python train.py --horizontal_flip=false --patch_size=[8, 8] --conv_stem=true --layers=10 --residual_init="scaled_by_depth"
Rows from block 3 of a small multi-label image tagger, named by matrix and row number. Rows with one number belong to one neuron. Each number is 128 + 24 x the weight over its row's rms, rounded and kept within 0 to 255. All counts start at 0. Numbers have three digits each.
After each neuron's rows are labels from the 100 images, of 14848, where the neuron reaches its largest size: "top examples" is what is common among them. Only what is clearly more common there than usual is listed. The data: abstract colour fields from 500 small random pattern networks.
# u: gMLP up (value half) (model.blocks.3.mixer.u.weight, 768x384), inputs 144-191
# v: gMLP up (gate half) (model.blocks.3.mixer.v.weight, 768x384), inputs 144-191
# out: gMLP down (model.blocks.3.mixer.out.weight, 384x768, transposed), outputs 144-191

u.424:075106136099151140101161110133134142132107112112114114126118134094125114135135171123139145145130091159141126162141085136105151125131114132134132
v.424:112138116142091139118151098115107138131136106148130130127157082127136108151151123139106139152123123170161145081154161116151115110128155169091120
out.424:145147112130123147132057158112159107128125149102134152119104128119104116146137149096115162186142151107140097115104116085150105095118128138147117
top examples: mostly blue; dark

u.73:120128154145106093113095210133112161117117132152090150152146092164155129177097169138143163141139148111099101109117131121100124102122132126103123
v.73:135128137097109118144136109110093174161148117131126139132144115142157086113143133121164126085108153121155131124142095089103124119119112140095138
out.73:155063153164170145170157132125131095128107125113130163169199094124136126110116117115083143130100114147113116158134139108168144116062111057133141
top examples: mostly green; dark

u.550:142154090123134114152129107122142166081140141123134171159105117131127125138067134157091084113098146101113121121115104123127066122104138145133147
v.550:140142146080135118124130118175128075152151168097126123125114178121131171166078135104148100128153090147135120115111126108176110084126137125106114
out.550:152146143104089135156135148157076090176137111170139136147126108167163146108140112082144175128139121078078139123112128145114123125119119147108116
top examples: bright

u.615:081133131122113112150077106105156169116104122087146157121110157122113108125145162158107128161134113143138115160148073126113075123132071151088141
v.615:135168151144109172091145125128115102144154098131087120083070126164143110150148108074147117148103103112133145156112089101131160123169160149137084
out.615:177115105082115108137103120121118128142111097093122067104135098140133095084106124136121139133137114159146119107134129156118138131088150148139087
top examples: mostly blue

u.696:151110080126186125076136166140134112111122150109145111133108071120124123153117145143121119126122104090160152150111118148136130143152163123113116
v.696:155119067137133125127117136128116122113120148107140168152117117106129137135191126085089093118097144137112141130124117153072120164101121148114120
out.696:141188179100160154152176124135113106188132114088113126141088151140134129111134097112205112169135139087134146140138115087143162131148119118125106
top examples: mostly blue

u.685:145118099141102109124084109112135137055103160134143106108165121129128084123124147112068138101160097151140097137139112153161093118109121119137139
v.685:137134116132116125109158094117105135114124118123133136110109110111105124119128129138116125124110132105140144126118138101166137118159157165140142
out.685:118130103173144147127115122112117155130141156093082131070183149107155130120133121125122116158111090188152154094114083121161156138140146147142102
top examples: bright

u.657:185103068109147135092142109145106125125118142102129128129090131116086111106113139120146130114140148115129122100119097122135140132116108129138119
v.657:140121138122131167102142067124118126158157085110111138104138099175175125112106117115142121107101120096137158136125150115116120122066156097081100
out.657:061083101147098096124127147101064128174174145143155131119109099113133078124107134178143151137101143136153114105140096101159123098192131131115106
top examples: mostly blue; dark

u.630:144142101159132113106100125120111104132129110116133114090099153161153116156126142140145171114154119092115133108135101176103084129097131115147121
v.630:114107119111071121095148123097135121155138169155150141102116129135124137157155112166064121147131123121130133109131186125173094107165140109090118
out.630:155142163122127114103105161142143149144118157124137145106127142160107116149143152072069092142158087119153101150110109118110134126119121103108110
top examples: dark; mostly blue; smooth

u.395:099109124139105166100118125068143126102108092142134111124115098107175097147102133138095145152154127124090109108151128225136080114118158108114135
v.395:118107120091117123131145129097119115139130128136156124147155095106128118144118133131111172149132117087140132099099184151097145117158129167154131
out.395:156112116157153135123128141126124146154145117157130119131149120152139150113145140101083124130115086125112160114154123128127111153126109078126113
top examples: dark

u.332:115099094110113163127135105133109158053136145095169116097070136115120091111130114178131112163130114119154143142120122122126110128115093147143124
v.332:104147140097153171113148159159119135120137088104149091124148112114130142152188117109132159134106123100145146161052082147110152133108133113116138
out.332:148151121163130121123144114110140148142116085108105113123107122091118162149130109134090137163122131120118132107120112100117151109087186159128159
top examples: mostly blue

u.487:116170140118129087112099139145176144073134110103112129103109141172167141146130168141123179125128106118146129121152136121108114104080155119123136
v.487:118192149102124134101129099125122140116131071117132061171138126126120164143115152141090142142114133058141120159122128099165149132094181142143135
out.487:127112145129135111140111112086164153124128118082136097112120118086145110118150125119143114135135109101136135106131074109124171096128127159116116
top examples: mostly blue; smooth

u.504:092080133109149145142139119106154180092124089133111151120103129106133136132130134162149157132118093126144116129158097118118108122163173114143156
v.504:150157134181165118120122155131137085115138136107128119132083133124121133104117102125145132142130124066124099107094125132094156153147131113117127
out.504:140151113156126139096196119123059092136131102138122082116124138090110129123167127132156156141118083141136114118107180112133126179153160148124107
top examples: bright

u.698:131151091123113145132102109121145132106102138092115116121100119127129131151095153113145180124140126126109114163104160164112142114110153137187125
v.698:110139094095143103129125074145151111098130154122148108153100200083100142158177130136134119122129134156152110148140139102141088156188150105084133
out.698:156156142104117128127120160156105172140119127152154188123115176151118147111098160147161103104147151111101114182154101133121126126123109159124135
top examples: bright

u.218:138108150106142126136102139105109145123130100119118116097118137149145101136100139157116126124151113109121106117131152171105116118157104088106115
v.218:130089075133152084152105115112165098117131159120138129134156125082085113140128122121095126146151138112122145100147131154117105155151097161177151
out.218:131090143118132107115137150115136108166135141154127163111127087140121154110171105147155113134104096108131174120108111115101180160123076090170093
top examples: smooth

u.589:162130106123108159100145127102123114139120081128134096122129117152131119127111140154092141115134185129147150105151114141134158119062121086115113
v.589:131072108166115105127127107097109116121140131123114157116135090113120125132137129147122142146131109109120116114148117139071130115088101118097145
out.589:124168157045098099144129106139154128118126091142146152134124121118127123123145087141120158114159134176106159096120153121128093127135118148103132
top examples: bright; mostly red

u.69:099142143159154127115159171110108178136131065117127101103085128155164162103156138156116066129128094084097092119128147132156143127124165141140130
v.69:135124089116108109124161120148136151151141143137099162125132122129113132105154125129112110125136147137136163130098119116158123130138123179114105
out.69:124184119135123124164117141127162159149105103140128163192056122124146112135178117087114134092099130108109143133105148078113124153147157166148122
top examples: mostly green

u.372:157082100137112098116077092139144145084107128133135120138097094130165120093130147091087167110141131149101112131116128153117086116165120137127166
v.372:118142122092128167135119117139163112117136130106162135123077126094132154174152138085151148109087092113118096133119111120175115124179168150116116
out.372:093152141155142110126144138126108113119149141155130158102108101089155132122111111152138128119128121052084129122139055110109120113142131146117138
top examples: mostly green

u.274:158114138097162117128157107091139079120088085081124124142135087133170132107139124090122161143159069137087093131100100142095148129110158171106151
v.274:139102119125102129090177099110155154160162115143159134125139069135148114131159099146091081166122133166175156117138140098172107106144130144101108
out.274:122111068129124116164081116162118099078129112160139094111115137130094089094120113136103151118113135121150124140135091133099079140132128126173131
top examples: mostly blue

u.105:143154144128137136104155095077143126148144102132164117057118168143136131119104132155166185139131134095125125111161107121158098072157144095146128
v.105:134121101151120146150147107114125136126147124131152099074131154098138123100147109145109076144133086180157146120133112100135153110188170125148122
out.105:123139123162138098150133113140105114117139136090094111136117141125132165135105120125107125133115110119108108104166136086183100143141200168106141
top examples: smooth

u.170:134089067124130115134128114100123157093160130115127105120134110114140079116109143149109117090110126116138149106100103157156120137119131128110140
v.170:072121108095117125164118117111126117138148145094099146132133116095123123136113116150122136140092118135173133130143109083162132120207165171150090
out.170:115159106091090140126155128148125095158145125123087135135134106161113139113140138146117091130107073105118121103131159109103116163158133106146108
top examples: bright; smooth

u.353:116114155181139165112115120090150166076103123106102131125122122140125123145180125139151168136159096143121092148134106094119080103144115147072133
v.353:112133104140150148124080133137148116106116135081145134143107097134147158141119129117134088131131070055130081117140089138140111097157158147114147
out.353:101134088171103118159094158125107097136140140120145125140088141158154096155098124145122162084068134103142156118142122093130122108176178111108098
top examples: dark

u.726:161072153113142116119133106120151184115120118155098126152109109136136114159107183130102104139132122110151114130107162161154106095138161147105121
v.726:122160120130106116157165112104088128181163104108137150120149103154183128105082108147115132124104095106122136097150177108118091107101133127123105
out.726:132149111105112161118132122109136142111072093095088112140086144110124133140156152130060137150126103171145143159138103103168116135098194174105134
top examples: dark; mostly blue; smooth

u.677:163147105118147153143109088145132123154148146157099124084142154164152143136119169084129156102144123141109133114137078131154102111143094162160127
v.677:159142140129139172122158115178173082164121137090096142127195146142114164193112142102068138147128111145140141161171080071110146096110146115098113
out.677:126055174135114147086093131148142114161138127173123101081163115130121068085114122109115107109106131117147158126128136133096170129128103082128087
top examples: smooth; dark

u.310:138150131094145127114083176084171112111113127119154107124096119132141125199114164132111143111119146113130137150128121133145146131126153135129143
v.310:119168144127133120148153151118114162145147062160140148108148182132128168125104157094096075097136099150119108128128120109113100091127139148168113
out.310:170102118193077088124114151155123160107122130099106102093129075177108083077122131150143090123131153116133098110153150139092114130124101112129137
top examples: mostly green; smooth

u.179:135155119133138092139088104150150164096114091116164105137133113099138160094117150102169160147143125104148112101146136115142145091094164150153127
v.179:166166122138128104159125123145110163141108152135132130167100116129128122123117167099165109112161161122112081173153130126150089099119152124121164
out.179:090075138153090129082122135107112123132144143168109137132119116133170106111149096121138118134103133120161161112113120140132121150125148106146094
top examples: smooth; mostly red; dark

u.17:132126115137128146131128092145137166120110149122150114120104148102143115097098177118115166122136133144153112119163091115145114108157108174176142
v.17:130133114145085159087113128085135145143137128154085112116164100132117125137165122086092113147119126092166154124120129128114130122155154117169102
out.17:102131127093143117108145144147123106149134140084126108139147146103113148132130154159134128112104141191144116120091192088129141145137146099114142
top examples: dark

u.158:131111118110171103126105089115098097121119085057162100120142119152162134113093109094087095059109087124109099137132152172108147130113155138133129
v.158:153128124126102147116097158124128160089087143125130084155083168126108128167137167073107090133127129115096101121127076169136136131169128122168121
out.158:175108123146121131142129169169131165133118171112098137144094150124091107133134122121157110122127161128123116119129143122167131122154135148162131
top examples: mostly green

u.1:116150112149106093097149100126118153116125108111145125140094098101146123101112141163147108150140135085124112128126188132093117110080146147126126
v.1:145139126094108134074120116126087172132135129149180143121110127086145103112135090135112119117109093097115131127098189158097122131134101108120141
out.1:142108171139122108077159132131177093091115118115117146140095074132121142127161141120098152119143153100171155138133139131123118127069092134077124
top examples: mostly green

u.120:088169102107101119115106152138066143120118170124133135095095144193131101108093155114116169130138129097126124135133108135087109151158092129153128
v.120:157158110092116125112138103103139114147141151141189110145121138120139158167112131133150116130117137146155141129157142092143130059078148124115106
out.120:134113158104094151136141146089124081143160143143117142139085125132109119137163141106166077119137157114137135103118111159113114111131103068107076
top examples: smooth; dark; mostly blue

u.278:142127082130155127099107072140168171083136142117157112132114178091115143091101126121132156115146102120135110152172085130176100134088144121120160
v.278:128148116128136151085145097114184146130163076145140107102153136134099105127143123128118137167112138122183160153137124093118124113123107162161113
out.278:134116128086101144113150132147089169140143152112170116129116126113106098112136123146152075157144100112160113097139168094148130119128095085092141
top examples: bright

u.437:095151092133122082098119078133131081090125135118127067101125142118155144132140116141085146149126130145114126124160061162109145144131137115146131
v.437:162147142114139098129138094134110100165147099118140080100156126154132124102087130174124149126151139127107146100134087142132148141116137143169139
out.437:126158122142084126128120119120152118092158129125126140138112101116103126131109121115100140127079150116161167091129155109157154134162111127170091
top examples: smooth

u.535:140153127113111162142109116124171169140106153145113130174119107122132156191173173128136149138148106126118106118148112132115070097126145164105158
v.535:110115150130105112123151181127110119148177085138093102105112172126144111104141109143086109108134132159147148084138125100143139128114122100164115
out.535:154158141136144115105112098138106127129143117104141090102165160108097123079129148114135154145114086165122118141141157140129123189107117110171167
top examples: dark; smooth; mostly green

u.740:136126162150135165132117161089114137120117197151110159134113143150105099106144107144113167118127157114107125146055148125116141130124089143131104
v.740:148167104118126104124079097107160155107116119123163127143160116129127166147095148147151132140151098131119089122158165136131088092140140084138174
out.740:141135095133101130149120107132098114124122122130076120140110114122121156112182130104097113123125139176100124111105126157093102157152150109138133
top examples: dark

u.86:091151102144120167094120104067158127126105135121139119093094138121143128101096127116089162099156119151157103131137104144130071106148104095150141
v.86:120142142182119159091125155102165078151117123107133108137134158146116114168130126097149147083115138065157115136123129119164126096101121143106106
out.86:161179156088119101104120146131129102163132091106135148187142183132150152157116135106147138103114108132097133125102159079131141096133102161128106
top examples: mostly blue

u.172:152156137213111121116080116108130147108107112107151082110123113095144109107111156136128142075136130122149132136163134167117082114087133088099139
v.172:113138123145104070082114118144138103163123100125149106123154123133164138168180149122091121137162103151101126080156116156066104105095140097138144
out.172:157082080151119119128149124127132056122130154146136108101104098187178121140096122155106161169127155124100125117151117200120104137128125144112138
top examples: smooth; bright

u.246:130154155131121160182092121103140154140129116127082116121125177149135116118075146117183200130148120146099098123158107133131115086080104097132150
v.246:118167153130121116121152123132097082148156086139132071101142103147172157106165104122099110167120126089099126127114154116115128134132151177176109
out.246:169133102141117106129109116117101149154130112118137080119095154122156109137084158102160123112102117147110093134158124155161114123115140064115147
top examples: smooth; mostly red

u.469:106063135131089143113137123127123115119140151153140127130159124109105080109123139145152110123139112170147116105133093160130088135167142096137133
v.469:141113099121149123116119082140131103149165137117156092090134172144140148114108108133134153108114145134154143115153095126164095086126129149147141
out.469:147098141148099177110124120116131091176118112147107117106126130147138141135132115111145136118135141150121134087145127076107147097109107155117121
top examples: smooth; bright

u.81:107140151145123147144116149128165124083120120109124147109118118126137109088135127106123127131126111107139109110135136143099136109092146119107121
v.81:124123089140132080124135124122154098081137122131147095137154104127096139138160159144130143140128164115137113134177059139091084137121152163165167
out.81:164151116158109142150159118117108161132139122103148117070112155165117135090127102124084091154139135132127127107152142091140141112090130103130114
top examples: bright

u.742:151152091111119082123129100134129171096131100116162133096123111133124103128113170134130110119186087120110097149120115151121102128111141119101139
v.742:114190188141106082150121148132103135134137103156139128151086095133147141162139140118134121146116123113084112127139088164137127140167152149133134
out.742:082085136129130113134134134115143082154127131126161125097145111154136134143087117178154087108156099119104110130116110133097155109173126111156140
top examples: mostly green

u.707:129089138132127143130125124107148152093130146134127122129142127119105097130074129090116109117132146080110129142142156114121079114184107162150128
v.707:122127121139135173078129132115126174083095114135119127160158113110134089140159144115087133177120118149172135179087118105160105140088163160125133
out.707:162115080127159068125109093133112069146170161090141107105121135116105177130120106143122116125103137077154133133120130116116161121141157131124142
top examples: bright; fine detail

u.368:142118091110142112093121074124141115115116122081180106113130113132098155176140112145134169156129113103121143146171111136150119106116169132122146
v.368:163138124145125134163127126132102114136148117142160086103081151128140116081092098130113059099150141117100129069133120158167140151165135124165125
out.368:117117123102139104095147115106169147102128106112117173131167136138115128161176089129113104124131101112139122134137100105128133151116102179091136
top examples: smooth

u.195:117083129128141112151106103115155150061106154131117148168131122109107142138172146086060109127158103118124099143132142141167094125114130130074167
v.195:147147096105105131108119092110127107146114131096119181139143094125122130165112098115144127132096116118150134155117132091117113143134164142162088
out.195:162096129179097144086139111109109105150157111131144117095155051151163081116121117126114130131112133116179169116138113148089143146074130091149106
top examples: bright

u.530:080174146102102130157123133172154133132153135129101113100139093134147137140099129120114113127116147133138148132142109091119146114145191156100099
v.530:124100143086193132156148161161092136150136102123167161138132130082119102132126103086148091123112096164127116129074194128153145162154126082128114
out.530:176109141154142123109134120176083099138145133117110125116157138140134104092093101155152155126105125143129152128147158159120138173143130131139130
top examples: mostly blue

u.756:124135111137105154144094111097146129110133077124123129096118125102118137131098168199140125154153097088107093158162070149117105107139111112091141
v.756:119092143117148151096099151109121104147138112133133109092167150112138124127069105133115196113133108130113121148117137119144146108160149130141131
out.756:134080132107135121107145084111166157132127106133174111108129105125143124120158116107083092155171084159164157111116111128129146100134111122104107
top examples: dark; mostly blue

u.30:115119127118140098090116104100168151113162092130158084089142139117115142156134140111147136099137098114148118138145124131130063126142128090117121
v.30:108157121128117115117107149081163164112127128117114141155154138093114110177160137111071155179111141117166139120146125109108144117146182152113125
out.30:172112058100144141156160082147120106145137133116161130120140157140113124088091104117196157132134138114120132119129140147118148132132085125162125
top examples: bright

u.359:147105145115148151119146125128135124126143129103143084084199139108158075092051132134129126097146104169125128132120103131108117145181121152128140
v.359:113156152156107112089114104163171114137155135115134141124134179151121088135118142112120148059123150153145141135146084111160135128139128140132103
out.359:133119130144139137143140107099131112144152160131133146139107151160124146066129074166153074141114164112139145110125160107192156141102101143143109
top examples: mostly blue

u.527:101172120153095099123105112079127150125112134141100124105164108112091086143104135125116143145129158144118108152142146109114053104102121118138143
v.527:101146186116124131099100110121133163147119140154141131128169138148120102138132148138135132101130107092133108122121132096109104111209112153107150
out.527:123126164117130110126128176116102108133120116155128116141052147123151145169135158140099146106108128091126111145121135112091086127159123190096138
top examples: dark; smooth

u.441:129187144170123119119153168102114130091093136156111107143077149149107108131147145133125136114151139069107097142144113197122113165154124106154127
v.441:121128139082160160085158091114173125153128089091162125162110172095119150152136107086117094088116076170145156142116143107147141117143127140120098
out.441:078117136100110152139147127118110155134146108137145116135080133138135099111137125122122131111125146164166138119103127138166094161181107139096082
top examples: mostly blue

u.177:110059139137146114124152146126144121122102090119111147149114059100133134114142144150109108147151112129143136141154144128111110110108147148083116
v.177:161108112164115106105139168149125095146106157151129137132174135125133130121137144127084167156173130142116124125111145191125109117132112130100104
out.177:154157145157090140139117140134108156110165143155090127111122123115134106105097133157144132125111134107150152111150104124100128109150106129139098
top examples: mostly red

u.223:173099115116167140105120087131092144117157139099133098114132094156151115087111118116111134102130120136134120153111129181123121133092146121105107
v.223:163128126156096145142152120114129164162129153148091123164110131124090137112146103087121076199157168131136123138123135107133161128161152088144145
out.223:145110107115150100142149121165182144138130157094146171130140160116136122140128130105142130107151132141133131141112067098133121120153121181138127
top examples: mostly red

u.175:093132080110126144073128114136141177158154116124114150111160155162167140146117131112127131112141109142142142109131088141102113105133088106099094
v.175:149121138153103114106147166149113162117149122154106148116138167121124099129173121105141064121123147137135136077120113137111122166125109125153087
out.175:127167155153156137115160122134098118165159137102134123110149116149124097119116079123117169100113102138135140141125074076134119161158117159151105
top examples: dark

u.699:139127105140092130095085130076145167112095120154151117125137083143130107122164158152095176145153126164141143130135158156092051112117097140110142
v.699:100119105151098109108130154062121145126123110149126113098157083159127134121143129148110145081165166092143142123138119140122061106107129090113143
out.699:138114110157107133114125137160144121142136115127138117161148111138177094171081153177105153113120137134135151123178106132123102092123166130121140
top examples: dark; smooth

u.149:130141112137080095131125137090122151098090149147152063089118140169145125148116129096059118097143132113120107116130166164095106099148118159142152
v.149:145162116126152136132100146122153125082094125112159089111100122115124114136135155113120167118115138102111131142128120171133115094117162172110176
out.149:149095126121183109139141132085158096140124109107126091128124172123137161088118119130123129146137065099077108121121109103169126120114173080061160
top examples: mostly green

u.413:101112088126125094092101118103118150091106083123150108115120080105146134117128135145093097126159078110131101134107123175127113122129162139127154
v.413:090133083119112116102149082104104161123139114135151126142137117096148129114140121155121122150133085103138126107153143114100090131170094188147120
out.413:165127131151117121124176132133119067134137094123118134081131101109137122128098121135145103109123147073165129150141097122109197097110122056142114
top examples: mostly green; smooth

u.90:133085123160114120130129125094146194130134075133125107084135083131137159088143127152166119163149111106123133119134099124162127129089150125130149
v.90:146147131189126093125129124130125117145110118149102165150121145128087149133126139111133152153156100123111102127164136073115142121143119108167143
out.90:052113122128115120113078117124093159096107117122095159176074144102137145117155110153155115096133128135118127143111113104151103168113167166120127
top examples: smooth; mostly red; dark

u.38:110135137119147126158137151134140136110105122094136177122120149135134112103142142113118105122132096136138123126124134122127121125141117180107118
v.38:127158113118143124128121146126190084132145136099105112125113119126133140162147116177110130135126096079140119149113156123142096090168164137121105
out.38:159125126176100124153108136103158096139117127107132131146113146132105108170095133136106176114137153092129131102178118120097103109090196149119125
top examples: mostly blue; bright; dark

u.109:120132106155130108113100146109135150113091115113139115114164116130140122142150155125129167109139119133121071114119134182158121114087145111113154
v.109:103136103119116131108131111087163132112121098138098123134130137140136076148109145167101146108135133111171143110136141106086124120074131155145110
out.109:131104150130162121140109125159125160121158121117147144134127154092129109115129125120097115123111127187127121128173130136175160150139116123136155
top examples: dark

u.4:117165124171144108158110184116135126108117170124165134082094167106122120120105120155112155164121113109100110110132157171150111106140120113129127
v.4:108105116110166141078153096106146114095124106102192117124130078092149124133169098135133121143122103157168145142124142118169170133117162122125104
out.4:143074129132134113127096108158128118121106142119156090114139135132112126126133155115119159114136145167131122112113126138141134135113132097130129
top examples: mostly blue

u.539:120118137136122132159142149092140152136120145143118161146134108116169133121106139105106157099136118116123117132109118171144122115151087138139142
v.539:115132120161133112127125087060118118136148096137162129096120120135128113142143134150125094104114129105143111085124143111107089097166150147137119
out.539:108176142098107138137172128122080108116129128153128135092137153106123137109097137124136161134129133074119125128160063086132151115138121161161144
top examples: dark; smooth

u.64:131116125177145144139146127144153093122134103121099097113110183101149144103100180106096149141135097126142103093162096164163151107093148122146142
v.64:136134120123134129128135131139090133131167128168126096150126114159145151091120145145149071131118158058130128088113159112087127141121178132178098
out.64:129136117114109149144114131128117097103086113152126115142106183139143122157104155164124129103132134139104117151097119085153148135135136091118131
top examples: mostly green

u.379:121107116124100124132136113140126132121154129114091116116157102167143104107124157112075156131137131111141127108192138135123115106097136154154130
v.379:105119119093166105154102139128130104101135110106108115152108175122104162143111133128080130133126151126085089127131088146145135141144132149168151
out.379:118131097129108137156143102161153143111121095134160079166129131110096126114111154118159140138135186164135133123147122155135133140157127127155174
top examples: smooth; bright

u.259:111096123154127137108133141088132152100078157155123093134165105115121100115163134152088155167119142148133120136108162154123126114176134155102137
v.259:113152104102105125114119153136134147119103195144130140137139116116121136165128160142117156113158162109127103109158095125174090099146129161114133
out.259:119126146123107112132115149125139129109137138152154155109143163159147077134105123147097166116118156134153137155115073108127100083154091126105107
top examples: dark

u.766:147130075159120117133106133131141159087115167124145101100166120132140091117140129139126124120133158109131146132136134101115114115135100149138130
v.766:117167124140106149100128082112133110155133099099169067093130131180156121096133117143113130123140090135167153151130108113138101118108131144139111
out.766:122138110177110154155120143150086129157119147120139102104126100165157110127093151095128120131139129137111107084140141150137135140136151120123094
top examples: smooth; mostly blue

u.148:134147147149131120131136152110113100129145095138129083120126165162116085095114126144049168112089147105093114115160147161115148164136140097166105
v.148:142115129157120116149103144111115168113148105125126120133143153146109105096139115177117138126115158107125141135132146139170104143104132090083132
out.148:175104111135115120115109104120161115088124125118083128122115150100120136121137134169109121152129161110156131119159106113160131119114108119136100
top examples: mostly green

u.121:116115123090167116122127115129149139087108084117154116143170097104112106131111180100114132105171097135155129137113118195135085136151109091138115
v.121:160142149114138092121106148115077147143149133099126097145163089141159138111115115150139154100135137109106131124115163132119153122137188102128121
out.121:138197134149100111166116148116101116126138183130119128116103141115118127130102097098144125127119156127101086143108129169138120107134145135115138
top examples: fine detail

u.330:121128124128128102137075103145122144087104148131156125135095119149129112136082182111101156115139105142131105120146141190177103129108156167154139
v.330:109174135107138142146126121101102107168158157115113131084109107151156116140136117100149133118105136091109139124147110158159093119147146129114100
out.330:095162147134128117107117134158095120109141124136122123114097107104118102098133130115083136135098153119108132121122116109156134148137147195138128
top examples: fine detail

u.387:137098114116136120134090116106151209100108124074112120155132109114128114148133104147115091111141088130145078135113163118132113106115108166072178
v.387:141087125152147161160172122154098124135112139133104132120139120132132137099127125072143132101141115156128130176109145146140132141148106144086157
out.387:129111107114152126138113118150119148157113091131139121139150088093125147165138140142085153141165127118104141156135123099117119108089155148067126
top examples: bright